A small image VAE, trained from scratch.
Model: encoder arch vit, encoder norm layernorm, encoder activation gelu, encoder num experts 8, encoder width 160, decoder norm batchnorm, decoder widths [48, 96, 96].
Training: soap at rate 0.0034, 5500 steps.
Data: trained on rendered scenes of toy objects such as cars, trees, mugs and chairs, 97500 training examples, 3.6 epochs.
Rows from expert 2 of block 5 of the encoder, named by matrix and row number. Rows with one number belong to one neuron. Each number is 128 + 32 x the weight over its row's rms, rounded and kept within 0 to 255. All counts start at 0. After the name is the row's rms in percent of the matrix's.
# up: expert up (encoder.blocks.5.mlp.up, 8x160x160), inputs 80-159
# down: expert down (encoder.blocks.5.mlp.down, 8x160x160, transposed), outputs 80-159
up.136 042 [140 105 168 168 118 115 170 144 122  99 116 111 121 131 124 176 193 127  58 161 137 153 111 134  93  99 108 111  94 119  74 141 127 145 145 133 144  95 141 108  88 128 147 114  79 172  88 135  95 206 150 190  72 129 114 126 110 159 132 143 183 101  97  97  97 251 148 170 187 115 134 128 156 131 108 156 165 131 161 100]
down.136 060 [177 166 113  49 127  76 153 113 142 145 126 113  78  85 109 130 121 117  83  98 128 109  98 130  93 114 164 128 139 118 158 137 136 155 145  74 126 120 115 147 126 104 119 155 124 133 110 104 124 141  80 126  62 116  85 126 102 165  44 168  99  93 176 124 162 121  74  82  98 183 105 122 128 118 140  97 138 116 132 131]
up.137 087 [128 107 136 113 140 133  60 147  78 155 125 137 142 142  80 143 135 167 125 122 138  87 142 155 188 177 143 171 113 102 151 110 133 153  66 177 122 165 120 184 200 125 145 129 106 135  66 152 109  96  76 140 132 151 173  95 193 139 139 148 113 151 103 108 126 104  79  70 111 154 114 126 103  72 152 114 123 108 132  82]
down.137 062 [ 83 149 105  96 177 144 118 119 110 114  94 166 157 126 103 139 168 135  88 119 168 123 124 143  64 129 113 100 115 137  96 100 149  89 155  98 108  95 114 124 109  85  74 104 140 140 135  87 147 195 163  87 124 130  89 138 133  55 139  97 146 139 150 183 177 151 132 156 222 127 130  94 155 193  95 156 132 113 104 129]
up.138 048 [134  99 148 164 126 121 159 117 148  81 105 147 190 112 188 131 162 128  89 171 133 128 126  82 156 136 112 153 104 137  76 136 100 157 135 138 135 135 171  98 102 139 128 120 121 151 103 151 123 135 107 145 152  92 112 110 141 126 114 116 166  92 139  99 122 230 146 165 142 130 122 167 106 107 164 129 179 144 141 151]
down.138 057 [191 146  98  43 123 101 123 153 159 173 152 109 113 109 140 119 132 115 123 129 121 129  62 107  55 109 138 138 111 113 139 138 122 108 139 108 120 106 101 141 108 131 121 120 144 130 144 119 120 156 133 130  87 112 106 151  85 191 125  92  81 108 138 105 112 130 104 114  92 136 126 109 159 140 106 176 115 148 141 112]
up.139 044 [166  91 177 151 149 108 157 142 176 113  92 112 181 159  59 117 111 164 110 135 121 105 152 167 139 172 115  76 116 118 139 163 102 105 103 118 133 143 125 131  98 128 139 164 101 164 134 126 135 166 101 204 113 127 126  65 114 138 113 106 136 122  45 119  93 122 147 121 144 154 148 138 132 138 120 103 131 156 119  82]
down.139 051 [124 115 118  65 133 158 197 109  87 140 125 142 127 146 165 137 105 128 123 129 147 137  90 117  97 161 137 148 116 140 132 113 185 150 158 180 131  64 155 132 136 147 127 182 129 127 101 194 137 117 137  90  96 117  97 143 164 184 155 151 151 117 174 131  72 139 161  54  33 123  93 143 109 162 141 105 136 132  39 116]
up.140 088 [112 179  94 169 113 120 109  89 146  90 155  90  94 164 116 162 128 128  88 120 122  94 133 120 119 168 128 108 149 179 121  52 120 124  92 117 132 114 143 116 116  85 118  93 168 113  79 169 133 122 121 129  49 143  98 120 164 124 141 167 132 130 107 137 121 124 140 116 152 117  95 124 144 136 139 165 129 162  96 144]
down.140 064 [115 129 123 122 152  58  74 163  84 133 129 108 143  61 117 124  93 126 102 148 157 137 127 192 115 104 145 164 119 128 143 175 206 112 125 127 120 100  96 141 165  87 167 117 114  97 154  95 122 103 148  99 190 102 128 107 130 121 143 108 132 152 135 171 139  64 141 156 154 190 132 112 144 120 112 125 117  96  73 102]
up.141 040 [142 100 137 128 115 120 152 149 103  89 134 123 155 140 122 124 180 133  92 127 140 153  81 166 148 161 115 105 128 123 104 121  40 149 160 119 154 123 103  94 137 151 128 161 111 130 127 142 147 145 119 177 126 169 110 102 170 188 101 171 172 122 119  72 130 222 150 163 143 112 136 132 122 121 137 120 101 119 174  59]
down.141 058 [145 151 100 136 129 142 137  86 145 143 159  92  89 103 141 165 125 126  86 117 154 127  87  81  93  82 156 141 115 137 105 139 108 106 175 147 110  78 127 150 156 132 116 134 127 120 105 121 110 165  97 111  84 104 103 137 124 210 121 164 129 112 161 134 148  98  28  78 109  96  60 109 159 128 165 127 152 168 101 148]
up.142 046 [135 108 173 120 149 116 196 118 167 113 136 109 172  84 109 134 140 144  95 135 149 102 139 141  99 110 122 131 131 139  64 181  90  93 128 148 139  59 121  85 138 130 164 122  89 205 113 179 100 178 137 186 112 156 123 116 162 120 118 114 164 169  63  90 123 167 127 108 137 150 156 110 126 122 138  89 152 143 120  83]
down.142 058 [179 154 126 100 138 123 179 119 120 161 160 121  98 139 142 133 138 127 127 119 137 135  57 121 143 124 171 143  92 150 120 100 131 175 169 156 120 122 136 125 134 131  96 151  92 129 115 147 131 141 108  94  48 101  81 117 130 226 125 124 105 121 165 107 139 123 110 135  88 150 131 166 120 154 115 103 135 153  77 110]
up.143 043 [114 116 128 163 111 151 150 123 146  54 136 162 133 159 162 151 133 145 131 120 142 122  99 104 128 125 124 132  90 119 104 187 156 128 159  99 141  69 158 120 124  83  98 106  71 157 130 136 121 168 123 212 136 149  69  96 142 198 122 150 141  73 107  93 122 136 130 146 175  79 168 129 124 134 183 154 136 144 162 129]
down.143 055 [177 124 109  65  96  89 149 137 161 158 122 103  53  70 153 138 105 120 102 127 136 153  57 108 134 114 135 147  83 132 165 142 110 127 161 124 118 112 130 145 121  99  92  79 159  98 112 139 133 157 139  73  71 133  62 127 118 180 145 136  99  97 141 140 119 135 129 117 162 105 123 107 117 140 128  92 170  76 112  88]
up.144 044 [167 126 138 179 173 141 126 125 172 121 137 107 177 182  86 130 155 153  60 147 162 127 126 137 126 151 124 151 137 137  83 172 150 113 114 140 134  94 143  57 131 174  67 140 120 137  82 128 118 160 152 197  76 136  99 140  88  61  89 146 124 176 107  74  98 242 147 169 140 128 182 127 135 159 143 105 189 119 130 104]
down.144 056 [149 150 113 122  99 116 136 116 109 129  89 109 116 132 125 152 106 133 135 124 130 150  58  96  92 109 159 167  83 154 108 158 104 132 162  82 117 102 137 146 123  85 158 105 151 122 118 123 127 152 144 120 161 108 131  71  99 200 203 107 113 134 120 127 132 138  45 127  38 156 111 150 113 156 134  94 128 131 203 120]
up.145 075 [135  98 117 111  81 125 103 143 124 144 144 154 120 122 107 124 139 126 114 148 103 131 128 118 186  97 191 103 154 117 185 133 209 117 130 115 105  66 163 161 117 151 149 162 107 146 109 142 104 172 159 195  96 146  74 134 107 176 130 116  94 146 109  69 106 176 108 136  97 133 135 111 131 144 170 119 156 140 125  60]
down.145 058 [132 130 121 119 156 153 192 118  78 116 162 142 142 137 134 134 117 109 109  96 122 154 164 120 102 139  92 110  98 154  62 172 119 136 172 151 151 122 151 120 148 124 121 116 122 133 129 167 128 115  76  74  81  85 152 119 112  94 178 135 177 158  87 111 149  88  48 166 168  83 129 129 201  86 105 129 108 110 124 132]
up.146 054 [124 112 178 123 133 142  86 135 101  94  94 136 114 145 144 138 161 189 110 157 145 139  92 120 141 113 146 124 126 124  52 134  59 115 143 165 121 116  94  95 155 143 170 139  54 137 135 110 110 118 146 159 140 183 109  68 200 178 117 167 165 160 108 131  98 168 135 122 167 153 142 125  87  81 142 135 153 141 170  92]
down.146 053 [150 184  81  90 117  94 180 129 118 141 120 104 129  99 141 152 114 104  98 118  91 127 108 124  68 109 152 161 128 124 117 137 123 145 170  83 129  85 109 127 120 128  92  98 143 160 102 108 104 141  81  86  80 111  97 122 122 184 158 127 108  98 150 133 107 122 106  76  47 120  62 119 190 153 132 113 143 115 172 158]
up.147 048 [110 104 171 164 148 135 226 164 123  89  89  92 116 123 121 145 156 120  79 117 153 144 132 121 119 102 160 171  62  89  42 128 122 124 211 165  96 138 109  45  91 200 119 131 100 137 103 150 162 173 136 130 140 153 108 128  79 155 137 135 100 158 132 108 125 226 160 158 136  97 164 157 115 128  79 100 200  93 181 140]
down.147 054 [150 137 142  60 114 109 115 122 178 137 123 131  85 101 110 135 126 150 156  95 138 113 178 133  77 104 111 131 141 108 115 139  87 154  89 118 148 128 149 148 111  72 136 166 132 119 160 134 119 153 129 128  61 141  99 121 156 153  63 152  91 108 165 104 143  88 106 136   0 131 124 150  98 145 156  53 134 129 137 157]
up.148 044 [138  85 139 139 124  93 140 147 141  92 104 116 165  70 196 122 118 122 100 143 181 147  77  93 129 109 113 168  87 128  78 147 106 158 175 131 108  80 165 151  83 131 129 126 115 134  87 145 173 147 123 132 119 123 155 113  91 201 120 125 167  91 133  43 141 237 139 151 198 109 123 129 134 123 122 109 145 120 153 132]
down.148 059 [154 157 111  38 145 140 105 128 126 126 163 118  83 100 133 153 122 101  56 112 138 107  37 141 121 103 140 122 126 124 127 143  71 126 105 118 140 132 116 143 129 128 110 146  92 123 111 130 111 154 134 122  90 102  82 137 137 176 132 134 111 134 139 184 135 108  45 115  64  84 119 113 140 123 136  91 144 112 155 123]
up.149 050 [114 113 114 117  91 139 118 142 132 163 123 153 149 167 128 154  89 142  88 159 127 126  95 109 163 147 127 163 101 122 101 166 154 159 125 119 136 122 125  74 124 155 181 113  97 166 163 111 109 103 150 162 136 157  89 106 138 152 124 193 149 105 153  88 103 210  55 170 139 122 170 150 100 150 167 134 160 150 111 118]
down.149 050 [135 119 148 122 121  60 142 123 179 101 143  99  94  75 144 141 147 113 106 135 126 118  53 131  94 145 123 137 158 124 121 141 123  97 211 154 119  90 159 113  93 183  63 117 103 133 121  96 112 127 122 120 112 130  82 134 110 122  82 120 141 109 139 103 133 137 132 110 179 141 152 147 203  88 167  92 100 181 146 107]
up.150 223 [132 169 155 161 129 140  92 152 109 111 140 111 139 147 148 144 120 108 146 105 111 131 134 113 179 112 155 137 151 116 150 107  94 117 123 162 100 119 155 182 165 125 119 148 111 117 165  51 138  62  85  35 139 155 144 116 140 120 173  98  57 145 187 154 172  49 112 137  97 121 143 128 103  95 142 122 130 117 123 184]
down.150 254 [ 86  95 123  87 164 124 116 116 132 124 134 143 156 171 119 104 125 126 176 135 133 136 139 105 130 108 143 124 133 172 130 141 171 166  54 163 137 115  89 160 128  99 136 170 119 136 124 127 103 131 156 157 121 124 161 144 152  96  86 120 151  83  83 141 127 109 179 101  96 116 147 102 133 122 113 125 117  97 131  40]
up.151 058 [140  74 129 161  61  77 138 140 100 116 138  77 143 116 159 119 175 122 137 121 200 129 107 141 148 100 144 100 148 130 132 156  96 130 107 100 114  91 147 106 125 129 194 164 119 106 146 153 109 129 107 147 138 110 154  99 161 139 132 142 123 121  69  90 124 216 178  66 132 163 121  90 152 113 137 135 156 119 149 111]
down.151 050 [149 137 107  56 166 126 160 194 100 177 135 143 154 106 102 162  87 125  34 151 134 141 105 130 110 182  93 113 113 146  98 115 135 109 127 150 110  91 134 149 137 106  75 102 142 132 135 116 120 130 151 146  58  98  91 120 160 182 192  99 142 137 159 137 120 115  93 141 179 143 131  81 185 161 126 103 134 113  97 138]
up.152 058 [107 102 141 106 149  94 149 123 166 103 160 146 150  99 128 127 114 155  80 190 165 122 130 168 130 142 107 113 128 131  77 154 118 115 145 139 187  59 150 121 118 103 144 138 107 162  91 192 119 172 119 221 143  76  96  99 135 138 116  86 205  98  15  95 113 117 138 133 144 145 120 151 158 145 148 135 136 131  88 106]
down.152 055 [168 126 132  96 126 163 189 122  85 151 104 115  64  61 115 154 143 121 103 116 114 115  86  95 125 115 148 141  91 129 168 136  45 117  92  82 104 135  94 112 157 128  99 151 132 116 110  98 137 127  95 117  95 117 103 140 158 217  77 167 141 136 154 109 123 132 109  92 176  95 107 174 184 109 122  66 132 145 136 152]
up.153 058 [125 158 117 142 106 130 203 143 116 131  35 159 150 164 102 116 149 156 146  90 161 150 150 105 111 103 109 131 124 101 108 146 187 161 142 130  83 182 130  78 110 157 135 109  94 144 176 126 108 168 161 211  78 189 128 139 141 143 102 177 146 102 162 127  72 172 101 132  50 109 152 143  84 139  72 165 173 131 148 178]
down.153 057 [126 147 127  91 141  81 188 120  80 136 157  89 100 104 125 168 109 117 104 145 107 133 126 112  86 117 163 162 134 119  98 121 113 154 138 159 103  80 113 130 112  82 117 128  68 120 116 124 113 150 154  82 128  99 111 100 124 184 126 145  80 180 114 136 152 125 140 109 144 142 111 147 143 118 141 151 126  45 169 136]
up.154 122 [113  89 127 149 145 124 132 179 169 121 153 102 133 119 138 113 134 144 136 151  97 113 176 109 130 133 136 136  98 173 119 108 122 159  82 149 140 163  45 123 154  88  90  98 133 178  83 139 128 115 104  90  88  41 161  91 114  96 124 134 117 177  39  69 135 159 164 105 131 167 114 151 126 121 159  56 170 114 121 128]
down.154 087 [136 125 119 108 104 112 177 106  72 118 132 114 144 158 108 102 127  97 141  92 145 127 139 114 162 150 144 155 154 116 182 114 103 131 178 129 164 145 159 105 138 151 155 155 139 105 174 174 134  97 167 166 162 126 138 127 113 137 133 149 181 156 204 143 106 101 121  93 143 118  79 103 137 156  76 158  68 131 154 135]
up.155 196 [164 153 118 154 136 110 110 134 118 149 144 107 128 161 146 136 117 124  90 177 117 145 185  81 130 138 148 149 117 140 158 117 144 127  95 144 102 158 134 166 160 108 124  99 165  99  71 118  90  56 112  64 171 109 129 120 129 110 126  80  79 179 169 194 166  97  78 146 184 163 132 168 121 140 117 100 146 109 134 168]
down.155 219 [124 115 155 137 148 103 101 113  71  72 120 155 156  98 120 107 153 118 172  93 156 124 100 178 184 119 119 163 118 106 144 175  73 155  99  92 121 159  99 150 118 131 166 180 111 117 192 111 126 152 140 162 154 179 190 157 111 107 137 125 135 136 115  82 135 137 149 120  82  73 101 116 107  78 100 152 135 116  81 165]